{"pooling": "class_token", "adamw_lr_other_params": 0.00092, "batch_size": 128}
Rows from block 4 of a small multi-label image tagger, named by matrix and row number. Rows with one number belong to one neuron. Each number is 50 + 10 x the weight over its row's rms, rounded and kept within 0 to 99. All counts start at 0.
After each neuron's rows are labels from the 100 images, of 14976, where the neuron reaches its highest value: "responds to" is what is common among them. Only what is clearly more common there than usual is listed. The data: rendered roads seen from a driver's seat, with toy cars, trees and houses.
# fc1: MLP up (model.blocks.4.mlp.fc1.weight, 1536x256), inputs 104-155
# fc2: MLP down (model.blocks.4.mlp.fc2.weight, 256x1536, transposed), outputs 104-155

fc1.245:43 46 46 31 57 44 51 59 45 49 65 55 47 56 44 40 46 80 55 56 49 42 58 45 46 48 61 71 59 46 61 57 61 54 60 51 55 54 53 51 44 40 89 34 46 44 51 56 45 37 52 46
fc2.245:49 53 56 60 51 65 53 46 36 41 55 51 56 44 55 61 53 45 31 56 68 65 51 47 63 39 48 53 43 67 45 29 34 43 45 46 67 48 51 47 55 54 43 46 63 70 67 57 45 43 53 44
responds to: dog

fc1.290:43 53 54 52 50 71 42 46 66 73 60 51 52 57 54 46 36 30 56 61 55 45 63 51 57 43 39 57 61 44 55 64 53 47 45 60 51 55 55 44 51 61 53 44 74 57 45 52 43 54 46 51
fc2.290:59 41 51 39 57 40 64 43 52 40 55 64 50 55 51 37 70 65 41 45 70 45 56 31 68 52 57 52 63 48 63 40 41 44 57 41 53 60 71 49 59 52 36 46 49 47 38 50 44 46 53 42
responds to: crossing stripes

fc1.189:45 51 58 67 62 52 63 55 52 57 66 59 44 35 33 44 50 45 80 30 48 51 55 52 30 57 61 60 51 42 48 56 61 54 56 69 63 36 63 50 40 55 70 57 55 52 45 35 38 44 61 59
fc2.189:45 73 50 52 57 61 61 53 52 68 70 45 63 34 46 58 51 52 57 61 43 40 41 49 56 68 51 25 43 64 47 48 54 60 43 71 39 60 60 52 34 53 50 56 38 50 39 41 38 54 69 68
responds to: solid white line

fc1.478:49 38 47 77 50 62 43 60 37 55 56 42 62 36 68 51 48 44 50 58 39 58 45 53 55 58 57 44 55 26 44 30 56 61 55 51 41 70 45 34 56 54 61 59 59 54 46 55 47 41 46 56
fc2.478:43 36 41 43 52 44 33 27 52 41 41 36 53 45 49 34 47 47 40 43 60 43 62 53 41 54 49 51 45 48 37 65 38 40 68 42 40 36 48 60 36 46 59 56 50 53 55 49 61 58 45 50
responds to: bends right; house

fc1.352:63 52 53 67 68 56 40 48 52 58 54 39 47 53 40 50 55 69 46 46 51 49 46 51 32 44 58 34 51 50 42 46 60 35 47 60 60 53 51 39 38 51 52 70 50 56 51 54 44 43 47 38
fc2.352:52 55 46 44 36 51 53 42 52 34 63 77 45 42 67 56 61 39 37 51 45 46 49 50 54 66 48 32 29 47 69 54 40 45 54 54 62 50 47 65 41 60 52 45 39 51 43 40 19 40 44 59
responds to: solid white line

fc1.68:34 60 58 55 51 35 44 60 31 65 42 66 48 31 42 63 51 44 42 54 50 47 60 49 53 41 39 52 38 69 31 52 25 40 44 55 64 58 59 40 32 68 62 42 47 48 72 51 43 44 49 50
fc2.68:59 56 61 58 46 50 52 59 40 52 56 30 38 46 68 50 54 51 68 42 59 59 39 48 54 38 45 49 52 27 69 59 58 40 59 54 42 59 46 48 59 57 54 58 52 50 58 41 55 48 53 58
responds to: bends right

fc1.128:46 53 35 61 42 43 45 41 56 34 24 47 59 65 29 63 61 47 51 53 58 47 43 32 25 57 41 57 42 35 44 64 47 59 41 72 61 50 50 42 59 57 43 54 67 46 47 57 56 46 54 61
fc2.128:44 55 51 58 62 46 41 58 26 58 36 44 48 47 69 71 52 40 47 33 51 63 53 47 57 32 39 39 66 50 46 31 41 48 56 34 51 48 41 57 40 54 45 43 44 51 55 69 61 48 51 43
responds to: dog

fc1.314:55 57 57 55 41 74 48 49 57 60 47 61 52 54 46 60 44 53 45 48 48 43 55 41 39 42 43 57 59 46 35 48 55 40 64 48 45 48 42 49 49 60 32 55 46 69 58 47 49 33 34 54
fc2.314:56 57 58 57 46 58 38 36 50 61 61 53 45 22 59 59 42 38 40 45 64 36 54 42 46 59 57 56 49 55 54 43 43 55 42 59 34 45 36 41 41 40 57 43 52 40 46 56 46 52 53 36
responds to: crossing stripes; vehicles: zero

fc1.196:37 48 48 48 53 44 61 43 44 53 47 56 53 55 64 35 48 58 40 64 48 46 45 58 56 50 34 54 33 53 41 56 36 60 61 36 44 44 53 52 48 53 47 54 55 48 45 42 37 50 62 56
fc2.196:62 55 47 47 43 54 43 45 45 54 49 47 70 48 47 39 54 43 46 37 45 57 58 44 65 53 56 54 41 40 52 42 52 58 35 61 59 48 43 30 38 49 49 52 56 42 50 41 61 33 31 50
responds to: dog

fc1.397:51 59 44 60 48 54 47 55 31 67 42 61 64 64 54 56 58 34 39 64 62 52 35 53 32 44 45 44 58 54 41 74 33 61 48 50 50 53 41 42 50 42 53 63 54 61 35 41 55 55 74 50
fc2.397:64 40 47 57 45 56 37 49 45 34 55 49 56 47 53 46 52 45 55 58 69 51 61 71 42 52 36 54 61 43 42 68 55 62 44 52 51 39 57 59 40 32 40 71 58 37 55 45 43 49 52 48
responds to: car; snowy verge; straight

fc1.578:42 59 48 43 57 54 34 42 59 66 60 61 52 62 58 46 80 50 41 51 61 56 56 62 44 45 53 49 31 33 56 63 51 38 61 55 52 60 50 41 48 47 49 51 42 54 48 59 38 50 37 51
fc2.578:49 51 61 44 57 59 42 31 47 36 34 54 37 42 37 56 48 74 51 35 45 68 57 54 54 37 47 51 50 41 40 52 66 42 57 50 55 47 55 20 52 39 46 57 45 50 58 74 39 48 42 45
responds to: crossing stripes; bends right; dashed white line

fc1.642:62 39 56 49 48 54 51 39 49 52 45 35 47 55 50 46 67 39 57 67 61 45 47 52 62 51 33 51 44 58 54 36 41 43 43 50 59 48 50 58 56 62 59 57 69 42 38 40 32 76 48 59
fc2.642:50 63 50 44 41 35 43 47 46 52 47 52 42 51 65 31 46 44 60 49 45 63 62 49 67 50 42 63 59 50 42 69 76 44 68 44 51 36 52 47 66 49 42 59 50 50 57 49 48 44 55 35
responds to: car

fc1.481:62 51 56 41 60 37 44 56 39 61 48 39 48 70 52 45 59 46 56 33 48 53 55 49 52 38 52 45 50 48 55 49 58 59 67 51 51 45 63 50 58 54 63 64 57 52 36 29 57 47 51 35
fc2.481:36 46 50 67 52 39 56 47 52 60 50 41 47 65 53 32 54 48 59 46 50 56 40 64 40 54 63 56 50 40 40 55 40 54 57 41 52 66 33 38 45 37 31 55 55 69 39 35 57 51 49 58
responds to: bends right; snowy verge; vehicles: zero

fc1.486:67 61 69 51 69 49 58 58 65 56 22 37 41 59 42 47 65 47 63 52 55 50 51 52 46 37 50 56 55 40 48 46 36 40 48 45 48 47 56 50 41 46 68 61 49 42 52 28 64 53 42 53
fc2.486:53 44 58 58 61 50 34 53 36 49 73 37 62 36 55 47 56 46 67 46 35 54 49 52 40 68 42 36 45 63 55 76 63 58 61 57 62 47 45 54 46 63 57 51 41 72 39 53 44 52 40 59
responds to: car

fc1.512:47 56 28 51 65 56 47 73 47 54 43 61 46 61 36 55 50 50 45 43 55 66 51 58 36 42 28 38 50 52 78 45 53 46 49 52 60 35 36 48 40 43 37 61 52 51 52 79 56 48 63 47
fc2.512:47 62 62 64 42 65 48 40 45 30 46 50 49 49 46 71 44 56 45 38 51 34 62 54 68 43 49 46 46 39 52 48 36 44 48 44 51 74 44 73 70 48 46 31 57 49 53 59 51 43 47 54
responds to: dog

fc1.111:66 56 58 49 38 46 44 50 58 30 57 34 46 46 71 67 65 48 59 45 59 54 53 68 42 36 54 57 52 50 57 63 46 40 53 46 59 64 45 40 49 56 47 52 57 67 68 36 43 23 32 60
fc2.111:44 55 55 50 42 61 56 52 34 65 39 57 42 67 48 59 39 43 47 44 49 54 59 62 41 53 44 58 55 50 51 49 52 49 49 50 44 59 29 61 62 51 64 54 46 33 42 52 38 57 72 42
responds to: crossing stripes

fc1.374:47 58 46 47 33 59 63 50 41 51 40 38 36 54 38 42 51 46 56 53 47 52 51 56 47 64 52 44 45 36 42 42 72 52 53 47 56 31 38 44 38 63 38 43 48 43 47 44 35 45 47 61
fc2.374:49 47 52 52 54 52 49 49 68 41 61 56 34 58 25 57 49 54 37 42 61 36 43 45 61 53 67 61 51 54 49 70 57 63 28 55 49 40 43 55 40 57 52 53 67 63 45 60 55 46 53 46
responds to: solid white line

fc1.258:54 60 29 59 64 48 44 32 73 64 75 41 51 53 38 36 47 66 37 41 44 29 50 26 48 41 47 52 36 31 48 54 32 52 55 50 37 60 48 47 54 51 46 38 65 44 46 53 45 72 40 57
fc2.258:77 57 45 35 34 56 47 56 34 51 43 52 57 62 49 54 65 43 55 53 49 55 52 45 63 57 43 45 52 71 59 33 66 47 30 59 57 42 53 29 33 51 48 51 53 49 56 56 36 59 51 49
responds to: dog

fc1.142:45 41 49 69 54 49 46 52 36 69 61 39 62 56 62 55 36 43 35 51 47 46 57 58 46 59 57 67 54 51 52 36 39 53 50 49 36 65 57 44 28 33 64 69 31 40 46 42 52 51 60 44
fc2.142:38 30 52 29 51 42 45 51 46 50 46 36 53 56 58 54 41 67 44 28 49 49 50 48 49 64 45 57 49 52 42 71 58 52 43 57 42 40 47 57 30 61 54 32 53 58 66 49 47 68 43 40
responds to: house

fc1.224:58 66 38 38 39 37 51 68 51 61 36 36 38 54 55 35 63 66 39 30 72 50 68 46 54 52 47 69 51 55 59 54 50 41 41 56 61 57 54 53 45 37 63 42 55 45 56 55 46 51 48 64
fc2.224:34 40 50 66 48 40 37 55 64 56 54 54 49 31 33 71 24 51 57 36 28 53 47 58 45 38 47 36 47 56 59 54 54 64 59 65 59 42 37 25 52 57 49 44 30 45 52 63 56 44 51 48
responds to: bends right

fc1.143:47 44 71 25 50 53 55 45 40 34 52 37 68 67 43 62 65 65 43 50 62 47 42 48 55 45 46 51 45 41 62 46 59 40 56 55 59 43 48 33 59 56 42 52 43 53 49 51 42 70 60 49
fc2.143:51 51 47 74 70 45 54 41 37 42 45 51 74 55 57 39 55 37 45 44 46 60 49 39 53 39 60 32 36 40 49 41 56 61 64 44 51 58 40 49 47 39 55 48 46 50 42 33 23 58 51 56
responds to: bends right; double yellow line; vehicles: zero

fc1.456:47 71 43 57 51 64 38 45 61 48 47 50 39 37 60 61 48 63 43 55 57 48 60 45 65 45 48 62 42 55 41 53 44 64 48 49 53 60 20 49 51 58 25 51 47 75 59 41 53 45 41 50
fc2.456:56 39 44 48 38 45 50 45 66 62 63 63 55 58 67 59 43 49 40 48 58 36 51 30 27 54 35 31 52 56 62 54 51 44 47 61 39 52 47 57 61 42 34 57 55 44 42 49 46 54 47 38
responds to: crossing stripes; vehicles: zero

fc1.319:69 62 37 49 51 48 42 62 55 38 47 52 44 38 33 46 59 41 65 43 66 51 40 58 38 68 41 48 41 65 52 47 51 62 42 39 28 42 74 59 50 44 50 58 51 42 63 37 55 51 45 54
fc2.319:34 60 62 36 33 31 55 38 46 78 43 52 63 47 43 51 55 36 47 45 48 49 51 39 57 46 33 43 55 51 64 55 26 36 53 51 73 58 41 56 50 52 55 66 51 54 61 69 66 48 57 47
responds to: house

fc1.633:52 60 49 50 50 46 53 63 61 47 57 52 54 53 56 40 39 40 47 50 40 46 51 44 47 54 20 39 53 55 47 58 58 34 48 46 35 62 57 28 34 58 53 42 50 35 40 48 43 49 43 58
fc2.633:51 51 62 64 41 62 50 55 53 47 42 68 60 42 51 41 62 60 50 63 61 42 47 51 52 63 60 63 56 60 43 52 57 66 53 51 50 59 46 38 60 48 47 53 39 54 63 60 51 50 63 51
responds to: crossing stripes; snowy verge

fc1.758:49 65 41 49 46 50 49 53 50 40 49 46 43 67 49 51 51 54 70 26 46 35 50 62 60 43 48 54 44 40 46 43 62 50 65 54 58 39 42 55 41 56 46 47 45 41 65 42 58 50 50 45
fc2.758:43 53 59 44 56 43 58 69 51 42 39 66 45 55 60 51 46 57 44 64 53 44 42 55 56 51 70 57 40 62 45 46 49 45 49 34 36 62 47 49 66 53 49 63 42 69 34 63 57 38 55 45
responds to: bends right; snowy verge; double yellow line

fc1.636:65 48 62 50 46 46 48 45 45 72 55 62 40 53 57 53 59 53 58 56 69 59 45 52 41 47 48 51 71 55 58 58 33 64 44 31 56 57 43 30 26 47 45 55 62 51 58 47 47 47 48 58
fc2.636:41 68 35 42 38 63 29 71 55 47 45 48 60 42 48 37 44 49 39 73 50 36 53 41 57 43 40 46 55 33 39 47 41 36 55 49 56 50 57 61 45 48 62 46 30 26 62 56 32 47 52 42
responds to: car